A small image diffusion model, trained from scratch: 32-pixel images.
Rows from block 3 of a small image diffusion model, named by matrix and row number. Rows with one number belong to one channel. Each number is 128 + 24 x the weight over its row's rms, rounded and kept within 0 to 255. All counts start at 0. Numbers have three digits each.
After each channel's rows are labels from the 100 images, of 14976 (inputs lightly noised), where the channel reaches its highest value: "strongest on" is what is common among them. Only what is clearly more common there than usual is listed. The data: histories of elementary cellular automata, time running down. In brackets: how many of the 100.
# convs0: first 3x3 conv (model.mid.1.convs.0.weight, 192x192x3x3, each kernel summed), inputs 96-191
# convs1: second 3x3 conv (model.mid.1.convs.1.weight, 192x192x3x3, transposed, each kernel summed), outputs 96-191

convs0.119:134106139129124126124137148142131120114134118137181140175128128125130127106149129120122158165115125136121122121129143128128124129120131128125120226136118135133141117128122137120130141118140140120140122164123126099124147127128120178126115186128150146124127099134129135124130125123132115136
convs1.119:137131126124132126132126129105127131144120128120114127097120120133120130123123147122111098127140118065116129126149135130138130128122122126129144122124148115127124129125142120125146133122125122131132120117135148130154132124124127132120122128112134120126127134133088127100146127140130166127
strongest on: 100 turns on (90)

convs0.57:125127135133128128128132133133134131138139127127129128129130127128127125126128255123124126131127127126128131138126129125135131127131127127125126173131130131125128123125130148127128126122130126127127125128132129128126129127129255125127147126149130134126129143127142127129127135129129128133
convs1.57:140105134125121122116138109122121126133125134110125121155126108134120144133142000121144128113128121113156126124125118125130128135125135119121125127109127131125127131122121133123129183102091124146124130123123119130124068148135087121127130112149124130128110138133129135128125166083125120126
strongest on: 000 turns on (100); 001 turns on (97)

convs0.155:128131128130126129126129128127124128126129132127130128129125130138128128127131127127126124128126131127128130138128128129130129132111128128132125123129126127119129125129127127132129134128126132130127129127128129127125125137127126129126130128127127125170125126128127129094122132132128130133
convs1.155:151127122136119128134138116118096119129128109134127134124129125110137131140115133123122143142124147126129127140117126135147121128255152125107121125130135131120133136140122111174128135135129130121141125124134124139132135067124115132155140117139129110174137143129139131186118111117125131132
strongest on: 001 turns on (89)

convs0.11:131136139124125124131118115130123129126124129130130130153139129122131128125129126131119122126131127131105125135123125130128128128121130128139128112124125128129113127128124123134130124138115128129126131125026127123130125124131130255129122159113125116136137128121123133133126122121120118126
convs1.11:118160137127131128131123139118121132129129128128124128102143135129133124137132132128130130147148112107118117111128128129132135124145125121118110131120143120130131124134121134131139126140126131146132138121091135130123129125125135255129123099127123125128125125124124132128129130166123124126
strongest on: 110 turns on (95); 111 turns on (90); 100 turns on (82)

convs0.19:153130129129157129127126132127053119123133130125129125130128126128128129123123131128131146127132126127127136125129236131129126127128105129132126130129125131128109162084126122130121127129125134127131129162127133155132126132126122126125129125125127255127129129130128129128114127128129127126
convs1.19:123128135173000126108129124127140123124125139108126115116133143136122135124126133162127133138134130098138120130125182130139118130137114124121134109129127107128090137134131121131120174125123143127116120139145123171126153129135127136121130147137121173131138122144127134135114126123143130133
strongest on: 111 turns on (100); 000 turns on (96); rule: rule 161 (39); rule: rule 129 (28)

convs0.137:125130129129135128130173126128132123130128129124128128128131133128125129129132122128128124128128126127125124128126133127125126124130128130128127146130126127127130131124130255127139130127204128126128129130126129128131128130126123126128131126125130127129128109131128128125129127127133129125
convs1.137:181118096111130125145127132117142128075094056158134135100148128129135122140167228176127159133125124094099131142133110126114130128128127119117137145123129135132130184141164125133147131122121062137118117127129133185128152123139125127135128131120136123123119116116144120129143140136136128121
strongest on: 000 turns on (88); rule: rule 61 (31)

convs0.81:129123133132147132131133126139152132139127125093128127091132133035128131138128126136127094141108133126107132126117122135131129132117150125021127162133126133129132115141131171117131131108144126141134115134014122159136168111127058115130133123086142133120125129122128133130127128120098118116
convs1.81:133134124130099128125127107107130118215130128090120129150119125034123130144092122130128079114128130143128107100139127127130143127125169127107110128139131134128126127068155133120124126119130117128147134099156130080143133110140132149077128123127182119115134141112121114130133136126131180123
strongest on: 001 turns on (84); 101 turns on (82); 111 turns on (77)

convs0.77:127130130121130132091129131122125126160139136131129125128126133124128125130132255129122126129129133125128124129133122128161124133136120129126127112128123130119117125132122150128128125129176122123114124123115123131123125125125217122120182136115127125129117131129127127130118121131128130133
convs1.77:095138137154134127149135105120118133133092121129126130131125128137117142129127080119126138131127144128233132123135130123151128135126132123132128116117126131128126120125128160129131153121078149139136118125126123139126113127118104129106127124125134131129091136141136131135133144126129130127
strongest on: 000 turns on (100); 001 turns on (98)

convs0.153:140127126124123097151130128130129133129134138135127134129136123127130138135133129129129124129128132127127128127123133135130128130124127131127125130128127128137132117128127128123133141129131138143133128129129130127131130126122123124133120129127128129129255130124128133132127129125133124120
convs1.153:131132130125127077117129120110126125124127138130114132117126088128132125133124135130125112119129126124130125126125133113125160125116123126129114108128126121144121133137135122118126120127154125137128123131127127131124109134124132131131129133126121134132255133131123128118137124125123131125
strongest on: 011 turns on (85); 110 turns on (83)

convs0.10:141134124128136128127138125130116114118127119247134125126115144122124139127117130150136110128110128117129135128132123115126129135143130125127131116090122135114203135126197131139137109126145125116128173107124111061126140122135116128163117120106121240117118134114135174147129142109094120137
convs1.10:144112156179131124119119119108162128041119132059127064112113117106117105126138122133106129125130118127120127119003035122132111128136128135138126068115137143131081104123112123132129176117110117129119171122123116127143126122146134106151128141131105178113116120152122111125151073134215127122
strongest on: 001 turns on (91); 100 turns on (88); 110 turns on (86); large cells (76)

convs0.125:126127127128135128128126126127127126125129140129128128127125128133128127127132124125125128125127128125123135130151128128129129129139129130116129127127122135126129128130128129129129126129128123135126134126125126128129132126128127126129133128128127127122128127127130126141130129151130128150
convs1.125:183134127125129126128130128128132162139131135154123128139130128089127134123129130126136140138127124135123130220114123125125137130142127135120131131140112135132127128125124128107133126127127125137125130115128130119127127094131134126105161129117124124119129121137118117171132000134124136124
strongest on: 001 turns on (87); large cells (69)

convs0.180:127131129128123133126142129132124131119126126134128203127124123191128138115131130141140131127135193128125129103104119126130128130136122127177102116136131135128142128112106132135128138135126124131123000133146140121126098138113123133121128129125112132134126136132140187136096138122121133121
convs1.180:132124126000113129129126127125125126120132147126125127127128146126130097125132130129128166128138123131127128129125130131128130128132127141249126125141124134125129121124135122142128118120130147131126000134123133126127128132128131118176110124128127123121122133123117141126076134130128121123
strongest on: 011 turns on (92); 111 turns on (86); 001 turns on (79)

convs0.93:136124123125125148137129128129125128133133124129124127123034120126157188134127130132124121131132120125120126128126124168128128163126129128128130134134124129198126129128122128126131135133133144139131129128124122128000129125135132126128128128126128125131137129127126130119127119127119123128
convs1.93:137130130122136122127133128121124126132139135130123120118121104119119126100137127134131126133131124124114131131123133121123123170131124119127130116119128132106122131132125126129129135133127137127128136130127124126000146126133127130123124134116121135125129126128126129130130130132114126129
strongest on: 010 turns on (80); 011 turns on (77)

convs0.61:131145131126126127096139000132124162120244128126135130126129130126136181136133123132131138130128128132144126123126164135255126130134159117131125133130142129127130110133133121127133136127128119132128134120132126127123126133129149131125128132186131122134126156128127128124124127118130126119
convs1.61:057130122135133123135135123120137134103255135131125131134132125128129152106140133111107138124121129128133114134133130135130115123130119145131113119127113117130121127124127129130129118138124123126134100105123118134126134139127103127133137117127112121127126121131129126135132126129121138128
strongest on: large cells (100); 000 turns on (98); 001 turns on (77); 100 turns on (77)

convs0.116:122124126128139127121126037111123124151122193152128124142130129130127127113175125130126135126127132126125132128142152127138129129130057090131130113126139172128175154082130129132128125128133099137128125118127129219130126126130240125146128125255114132125128168107125127130149129117202132129
convs1.116:119134131132121119153130092096103139131116176104133100126120105132127132129117127122122105144129123129122141117165115134127130122126085131095134126137126145127131172094142128130099119132123135112123150113131126134126117122120040123148162133172146138123125126135057121125124129130129106115
strongest on: 001 turns on (83); 000 turns on (80); rule: rule 7 (25)

convs0.68:124131128127130135123175132124173139136128169129127131131130132130131129127154119126135175127120131125122126125117160127129136136139070119121122159125136134115155124120124112116130127123120128129130136163149128122124137128125137129128120124179127166129132185136129132116150127127129123126
convs1.68:097150127124142105127210133112123118131131109112119117137161143119118147118093123073039137133128138127152102113124127126158125148130135109104123095138114148128126148158149140125126112125129079122140125106118130134100140139131109133128122133141102130116129184102135127112172116131118124122
strongest on: large cells (99); 011 turns on (99); 000 turns on (93); 001 turns on (86)

convs0.79:110139131132125126132117129130127123135133117104133123112121131138126121128119130126140119123134115119112127212111130134132128131152139144134151121131123120148115125148130123141141116137129137131116116117112143133124133143142131114112099116117137120122138140128169121127127255128142107117
convs1.79:135129129135115131130125120125123132147131131136130131138128125111129131120128123114128181120130144132119142253111126129124129129142129126113157114142125147125133111126132127134134138126133148136119129142122195123133133095131132122131134150128131126137129129112116111146122121138119134121
strongest on: 001 turns on (76)

convs0.40:127184119127122119133129124125117123124137130122208118156108128135126125134120138123123157128172130156166127131107125120127127132127116127127127119132112129113125122126125131133132121142118118132133123122155146135120118136134139148111139141109117126130115119116119123138125123131146113124
convs1.40:120157131134130135126109117146120127148125131117067129128121122132133136157122130137123084128140121115117121135131141123130153131116131133244150128092136116123112116162126125125243138110131123172126173124105114132178123120132036111124129118084145121128126123137074212132134122247136123115
strongest on: 100 turns on (86); 110 turns on (76)

convs0.0:129127126124129129130127129123131129123131131128128128126128126114130128127128127130123127128126125128125134000125128128128129130125128127159129124126122128127127127128126130124125130128128126132126130129126140130128124170130128127127127127130126131152127128128127128126129126138124124123
convs1.0:126130120136128127128125121127109126128125133109119145125123130091127123130127133114131121132124123131124123000127129126153129127131131125154122126129128128126128126120128130135128134126126126113127125128126161131130124134126129129124097093128125126132134129117127134139131124141125115133
strongest on: 001 turns on (95); 011 turns on (78)

convs0.76:096125124122163125129132128171145117138139126155126134132124127133140142214131140144133134158138107117135107137134176133132125134131134126133124139108136171132147154102130152127144136125140125112129127129128133130132096129123120135255119139102135144120137133120091227139141125114126112131
convs1.76:147134086164120123123098082123130180079125082136122104179114128096137129159099131103097134133137144135138255138009137120124136124132153097114121145105122131119124101130116112127134134130133141117128123145120110135133143130139134131210146132143123124116122128117123101125136111139139142114
strongest on: large cells (98)

convs0.115:116124110121098141132131136125116123169138087184127163105135129128146133147148135141137116125132116124127143137130131132135127141125127135123135098207131085136145137123125143131148148130153125144135111157118122083134106122125105128119115123112127113124125148127178156124122124084117129118
convs1.115:127129125116054127124124120112133131081129140123123111068133123130124116126133115123129131089128047123133147104131127143129095116124122128135130092080125125137132093130050120136127112124132127123096122129112104137127130117127160122119126128127120182130127129139109104131130139110125130123
strongest on: 010 turns on (76)

convs0.55:125126130122127123138155131127125127123136122125122127125123133129132128124136144132130129125126120130130126127119127131150127131117127133130127131133131130132130140127141131131127118125126125130136130136126129124126130125125136123125115127126133125123124127129136125138131123127122116131
convs1.55:121112128136126137212122117117127133123255140108124132125134127124131147125139121122125137119126126124141106130125123118197096132127130139134124111138132147132119122134138134129123140122127126127108122124138129134133160124104139122127131129143114127124151117127118136128130100127132120128
strongest on: 000 turns on (90); large cells (75)

convs0.157:129131129090170114127128119125133128127123127129125122127139132133122112126124127127127127126132177130131152126135122125128129133132126124130142123120130000115127056132122076135127126126128128131125128129130135142133130130132129129126138123143110129128119129124134140127162107134130119131
convs1.157:132111137113203130130117128038162122178124157124117134129124132134128129128128124127123200108126139121129119125132125114127121127131134118130128140137128089127134112101132136134127127125131113123118131136129126124131127126118112134133110111128109130125135120152255131136105124095131122125
strongest on: 101 turns on (80); 111 turns on (79)

convs0.104:132177126131127122126130126128128130127129127129132127130126127129131127128130129130130141129000133132134124122129128129126129129127126128128153125129126129129130127127127128128127125116126130129129129128150129125124130126127126129128126132124127124127127131130121132126128129127131123128
convs1.104:130125128132131131123125127123125125129128129127115126137105168128127128127128128132124125133125127131125132125127130127127126130130123129130043129126137124131127125123121125127122131125128129128120126127123126128140128125131130129124131130123130129130132120131132128130126122127127130000
strongest on: 100 turns on (78)

convs0.71:124130123142160121129137117137163129124123118122125102123114136125123152130129136135129155123126196115137108106132114117124127135110136122132132130115131134106199146118085136125131124128140111103116105144133121103125111124127122124089132131124117128109122132110142255117150147135125117093
convs1.71:143121124160099115130119118114141115151128130121125132109128122151130119123146132130104139114134128124125119126125131122129121133123133118157113113018112144120123114133114105135132065129130134125134125145124135138136123129135136127083124125151100123114130133140114066123122132133120101121
strongest on: 101 turns on (92); 011 turns on (92); 110 turns on (90); 111 turns on (89)

convs0.15:160132132139114132143141141131107127129135132130130126125131128123135136129179130133130125126120126121128125131111130134125127128123128130130123130137129106131228125130126145128139135125138154134133133115126127111127125126112120124125128127113130115128133132135135128127125126123132122127
convs1.15:117127128132097124122137129128180124127125177140126093124126131125126130126130121135128118090130127127141140125143078125100139124129118108135127128133119124125196093140136125112130125127109124145100131149124128126134131128133090126136126132126127058122134124128130134131136136127129117127
strongest on: 001 turns on (90); 100 turns on (85)

convs0.112:127132165123136129125142118234115117143119135123123111113136156133123125121133130118123123233123127134130133125133121117123133121135129130129133134128130129125130128129124129140117121131141118127115127127135124139122093124254138125115140125142250125119135129122111120124121119109132210128
convs1.112:137091129000125118123107127104141073123140140094129083113131118115124144058139131136119134095119065124117148125117141104115134151120180114138123088105138112169120136118116101130117119116153071146138164134129110141121091113115126123133105128133128120118130132140080056082118108133122128105
strongest on: 100 turns on (92); 001 turns on (87); 000 turns on (81)

convs0.17:124127123138130137139123122128122130142142130129134132129124120108135134125121107124124136125131127135126127107153127130134125130118133133098129126126128130124123128136133122117112144135133128118114125129127127136115161134137133131129136128127122117106148103133125128113141129135126125126
convs1.17:118125124134123124130125132150131135126130115121126133117152125106130127255123134123116129134129110121132128148119129122130117129098133128115128127144119129130131115121124138126176127133127122127129130130127115130128124101133124128128119126145122136140133119127124126102120114123123124126
strongest on: 101 turns on (87); 001 turns on (78); 011 turns on (77); 111 turns on (76)

convs0.85:158131127126128128117130181129130130134136137133135129126130127124129133137128134137129131125131124131131129128139127125130128129123128129126125125127129124132132157127127080126134131133119128126127125128125129137130124124125127125130123133158124123129133255131127127129129124122141125128
convs1.85:177101155145128125075122140142145124137188120112123118124129131158133165156124098129138143133132132133172115127127145148127136141114126155126131100127131122131138132132126124131139108132133145122090187121127132122145128167122134131127130123126129126126091200126101137116124068116117118131
strongest on: 100 turns on (80); rule: rule 145 (30)

convs0.139:118126127147255127128131132131125125128127131124128129129127127126123128134149133138131121128128128130129128132116127134126128127132123123136126128064133142130223154130133100142133135125123132122125150204129133238126124140128127126128127130135130123128125139128121080126000125124158130128
convs1.139:143123123117255126125125124135137113123129119132136126125124129127125128136129129122135114120133139124133127127102129128136131112119127125130136137121130140127131127124126130128128132127121129129121127131133127107128112127131132134125134134136120124110132122127120097123000132132138139133
strongest on: 001 turns on (85); sparse start (72)

convs0.16:094128129127118128126128110121203126118127138189129142162136128177126136120131124130133128130123120125128255127126154128132128128129131126140125128131136173181134212113156126128148128127124132122135127109123131126123160135105158125136118127159131114132132128142128107160152128132121126150
convs1.16:112150161141137128118133158108121133135131095115131117143172160123135173123153124122143127153130128139127111087154116120134134133143130162125135163119127129119134223116131120131137115133111139124123130134123126116130153146127120130125146148124151123120147128130106133180093136104115125129
strongest on: rule: rule 224 (25)

convs0.18:130127125130126126123118128130130121129125130126126131127127134142128125128125121126126128128128130125127132161126128132128130131130124128143122121128125126130126124133134118186128135125127137133132125125128125126129128125132126130125121129127125127000134124127130131120135126131123130126
convs1.18:132124129130125135122125130126113138123120152126129120127133133095127124125137129119129131128126123133122130138134128125120125131158136129131132130124130133121125125120125134066129127121130130108126128139126134120131137074119132130130140137128127132000126131126131136138123118128129122128
strongest on: 001 turns on (83)

convs0.102:134129125116131129130123121124126136131120126122247122132135131137131132138122130128092127128121129255121142142144128128121130122122134130131132116120120125126133130131126127121127130126128120132125121126123140133131128123134121162123131036137120125123137125121130132130143130134133124121
convs1.102:127183135120129138120115135122124136119134129129123127031124129143128131131132128130111121129233126255059075124129134126128127130129136128174136129127100094129128119124133127133129127110125129142136124122145136131122124123137132117127130120082132146125131128127120132125127122084138130069
strongest on: 100 turns on (90)

convs0.169:129127129128128130130145129124134128124124126134130127128127134122127130127127119125127172125128127138130125123126129129137127128128122125126130110129125123129127126130130131126127122130121127128130127143124122129133132123132125133124131131118125140130122124130132130127129127127126131124
convs1.169:132132128111127124105165126112107123118131126121121139186135133103124134122084135110132137133122130119139118133124136135135116126127129116103124113121121129140124145133120126128128111123134091120146134131109119127114138105126057124132127137122117118126138133112142126131125125124116118116
strongest on: 011 turns on (100); large cells (99); 000 turns on (91); 001 turns on (89)

convs0.31:126130125124122129129131129129118127140131194131131129128127128134128129128126125127128128129129128128128129130132123125129128131129129125132129119126129131131125128130128255128124126130154130131128128122128129128127132128131124130127127127125128119131128128129126128131131126128125132133
convs1.31:132107128123126135112139124160126136114135079098129136132119136120139123147142164127111161127118084131130116132132124144119150134125134111125120125117125119133129131124125116134129138125123133126147129112126125122156123119132126127139127131125113138122115128143133126130135129114134142127
strongest on: 000 turns on (100); 100 turns on (85)

convs0.177:122099170121125124123125151124122116159124129128136121124134127136125129121125255135125125123098131106128129150140125119153123124145141136127143091125133134132124140124120255132125106101130129125130131129102161129140145130139188135124131098126138122128119167131116120170144118136125135165
convs1.177:125123129132128128121127126123131130128124131130121127126126118127126132130127121124128124133128124126135123128138136126119127130124128125123131128129129123124128133127127127129130127126126130133147131124127126133136130116140135126129130124111126126126130134128120130129106139119130135127
strongest on: 000 turns on (98); 001 turns on (97)

convs0.39:123129130126127130125138129127131124125127126127132125128126131132126126128127128126118128127129128127128126126129127126132130129118119128135127159126126129127125125126127128129128126126137127119125128125129119127128115135128129132125135125125126134136131129126128129133129125123120127117
convs1.39:123126119124126129122142119128122128120122123126122130146129135123126123130122140122129128123121102128137133133135132118128142133125117114140132099120127128136118117127131107129125080138124125130138138116134111126123192133121123142126116123129128133134135133137141119120130132133110127115
strongest on: 110 turns on (99); large cells (98); 100 turns on (96); 000 turns on (89)

convs0.152:131140134128131102121123134130127128110127130135128129132182125125151131127123125117134133129130121128132128131134128170122128135128122125129131123139134123138124131122134131125126126134092092134156130122131120133130134128118128133124154130137128118127078126127129132134135137125139124120
convs1.152:131138155164137121123133132094119131133126125124145136121132143128131109122102119085137126123137127109114127127114125120116212122132135118131124126117138153130140094139125132130127164125123134079099127130125129129086134104104131139126131129131144153129206152134138121130112134125125112110
strongest on: 011 turns on (83); 110 turns on (82)

convs0.107:127126132122127129120131128134136127152128203128133127129127126127124127128129117127124126130130130129129128128123128129131128129127125131128128129128123126132126125126125130130128130132127124130126123127126126124127132125130122129130129125129129134124131196129129127121128126130133127131
convs1.107:106114134153125065088138098153143127112153226080124143139117112124143110131016137142121136126109117133142135130124125161127123143119114110127127113124123128127127122121129131132127129126132127134153121133133149128212126112134119126132126132102124125124119156131131120130126127120127107137
strongest on: 000 turns on (100); 100 turns on (97)

convs0.78:126126145117121124130131135141127113146139127147136247134139106116129123127134132118137142143136171120132120114108140126129134120134139123125113137081128120130133111108255125131127133127127110125129125132147126082138127121149126118138117136125149127121157135137176221111129130122129129134
convs1.78:150132121092119143106104112114120122033126145149123127167136110132120128123139132110121122131119130007145232125122122121134118149108136133125114125077135112111129120042115120126141130130135133141118111145109130127127141114126124051126146158144105122112120131117108225098132120088122109112
strongest on: 111 turns on (78); 100 turns on (78)

convs0.133:135130127128131128116134142129148125131131142126129129128127124140129128120135126118130139126122128128129127128134137127137128132126115135143131255128141129122132128128125151119131129132125126130123124137130131128134130127130129124124125127137127155133133117129132128125128131129127127129
convs1.133:142134123127141124115207116127154125087126122110127124150126127128125150125119133127122156107132131121166125156144132122124147136130097130163137094130131133135113141130132128120129118136144122121112115116138136132116162106114112142125138092115131120126102136116121139129145121132154126135
strongest on: 110 turns on (98); large cells (97); 100 turns on (93); 000 turns on (87)

convs0.144:094141075113133116130142142093131134120120128127128118120124136122117126144137255129240133102129128128127132127122124116118131124131138140115136136120199128104137137127124136143141123125129113119119130152131128139125029125132131133134131129124068128122120227113118125130117131128118124124
convs1.144:097126119124131123242149111120142139114058141119109115116127125136124134151114103114106126140136115117147132131137130148126115125104109126137116101110113121130119120130124111129126133114122121117129127144136121142195120121129140125115130122122110117133127008131127133147118121134135161131
strongest on: 101 turns on (93); 111 turns on (89); 011 turns on (89); 110 turns on (84)

convs0.27:130227123128129130129134129130128138120145127127145128153122127125128127130130223129135135129102126148000130122132132131178126132120104127125132088127122125129127125129132129132131128255113127130129134128141122127125135127122118136133131135125132127122126114135124130131133125126136119114
convs1.27:138146086127135129130144128125134123127129133128099124128129125132125138131126104122129125129121126232088124106129125127126133129126125132118085133130128123126130128129127130124130128232124126131133129125133120129124120130132128130129122041000152131128126121131132128134128130133143134067
strongest on: 000 turns on (100); 001 turns on (97)

convs0.105:119130121127128131138136127124129127126145132123128125124114136130132255121129128052128127122133133130128129131126123122128124127125123131128139127125129131126130207126126126128118097125124121128128125130123129127139123128140129125125129122126119129119127128122125126126130126132117130133
convs1.105:118128127120142084122116136133132130128135126130178166116131123133121125129129125128126128148122137126142128129126124127124124100126128115131093128135124078125118126131147129123153058127133129127116127123125128125119135127135137126140126128129116124130124135129135137125155133125127130132
strongest on: 010 turns on (93); large cells (84)

convs0.36:113133131128128140150129129127129123130144141133130131124255115123141129126126133135129128128128124130128128129118134000147126102122127132128125126129129128078130127125129123128133140133120157138161129122119122129232130127133130126132126124114129126130129132135120130132129128124127127131
convs1.36:119128135102128110122140135137133147122119134121139134131141137130128125128110127118126132118127137130129128128130135000114127012127120123121126111127128138158126100137125121128122128120113111049112136115119124129077150134132128132135128130135136138127133139127135124129133125118130149125
strongest on: 010 turns on (81)

convs0.87:127128126124125130133164132127131134130129099127129131127126130127128130132125124129123133127128124129129131129133131130130127130120132129125131255127127127130115124139129255125131131128255131122128124124128119126128127124129125130120128127086124134124134117122127123127125122128124123127
convs1.87:152105118101127157153129106114124126129111000164118123109140114137127125134188196124122127098125134123140132129131116134131097134133130115114123140119116076142128140165184134130145140120119127139131122151126133115124138125141139126135144127126121142122089097123135115121132135124144125128
strongest on: 000 turns on (92)

convs0.3:148137116124116128134099155086038125118132117151141128117121138123129144137147146116131132126125120134128126140113121128126131130125151118123139161172123157133161161106136162128148110133123118125137122155133116147125119127129124135130127127122128122128110138135118123125085135134111138111
convs1.3:071123125050204131107169134114124135121116134132125121106103120098126165151126103126119105112117129114115151118135117116111126094133134124137119124178138142126117048134125116139114130117123147086131124132126113113141141123150138118115137128119117141122119136119059114139125138122105136129
strongest on: large cells (93); sparse start (59)

convs0.69:190118140138127123123129127133127123138120121137117127126137124125137136127126134129127127131123128128130132134124130120124127125122128131128138136133128128127129120130139133120131124115132131106117125127125118127136123129142133127130128136125136129131129132132128128133123138130126135129
convs1.69:118124154106127022101134123155122137108109146166141129128123106133081117100120134123120121120128125131120133122127125102076117170128162128136135123126137246123132123135146126130140211132124118073122123102130122138091103120131126127088129151124116136131104155128142152123139130133128111122
strongest on: 110 turns on (89); 010 turns on (89); 011 turns on (85)

convs0.103:124128129235133125178098105088126149118133134128126126128130131128120128255109149135126129128128132132124129137126123140157128128130117105130128124134121134119125126137133132132255135129133143131128132128129125129134125131129127132127127123129123144132132133118198127127128173123131125126
convs1.103:094128122129135124081134143096112128119108126138128141117132128141128151144047132104127140054137132128136092127084123144106107114120083121167120189122121117144104113238112123120181137137128128118128126136125114120141139127113118154166111117146151116137131118114128109142124120109108131132
strongest on: large cells (100)

convs0.110:142136135255126121119131132146129153123124119117135053121129128128124132114127128120137173127130128139151115125138122124130127123116129128126124130157132129114127127114094131133079127138130120120130152128147133118129134125126147137091132139118129125127126127133165141121126158129138155135
convs1.110:121125148131133138110124114112140133134131125129131151106128130126125117126133121123134119121132133239129116126138135134126127107124130125138135160109123133118138128130116136126119153123123133132121130128124185115128123097226127229077128136119134129138133152126122017126137129155110134114
strongest on: 100 turns on (78)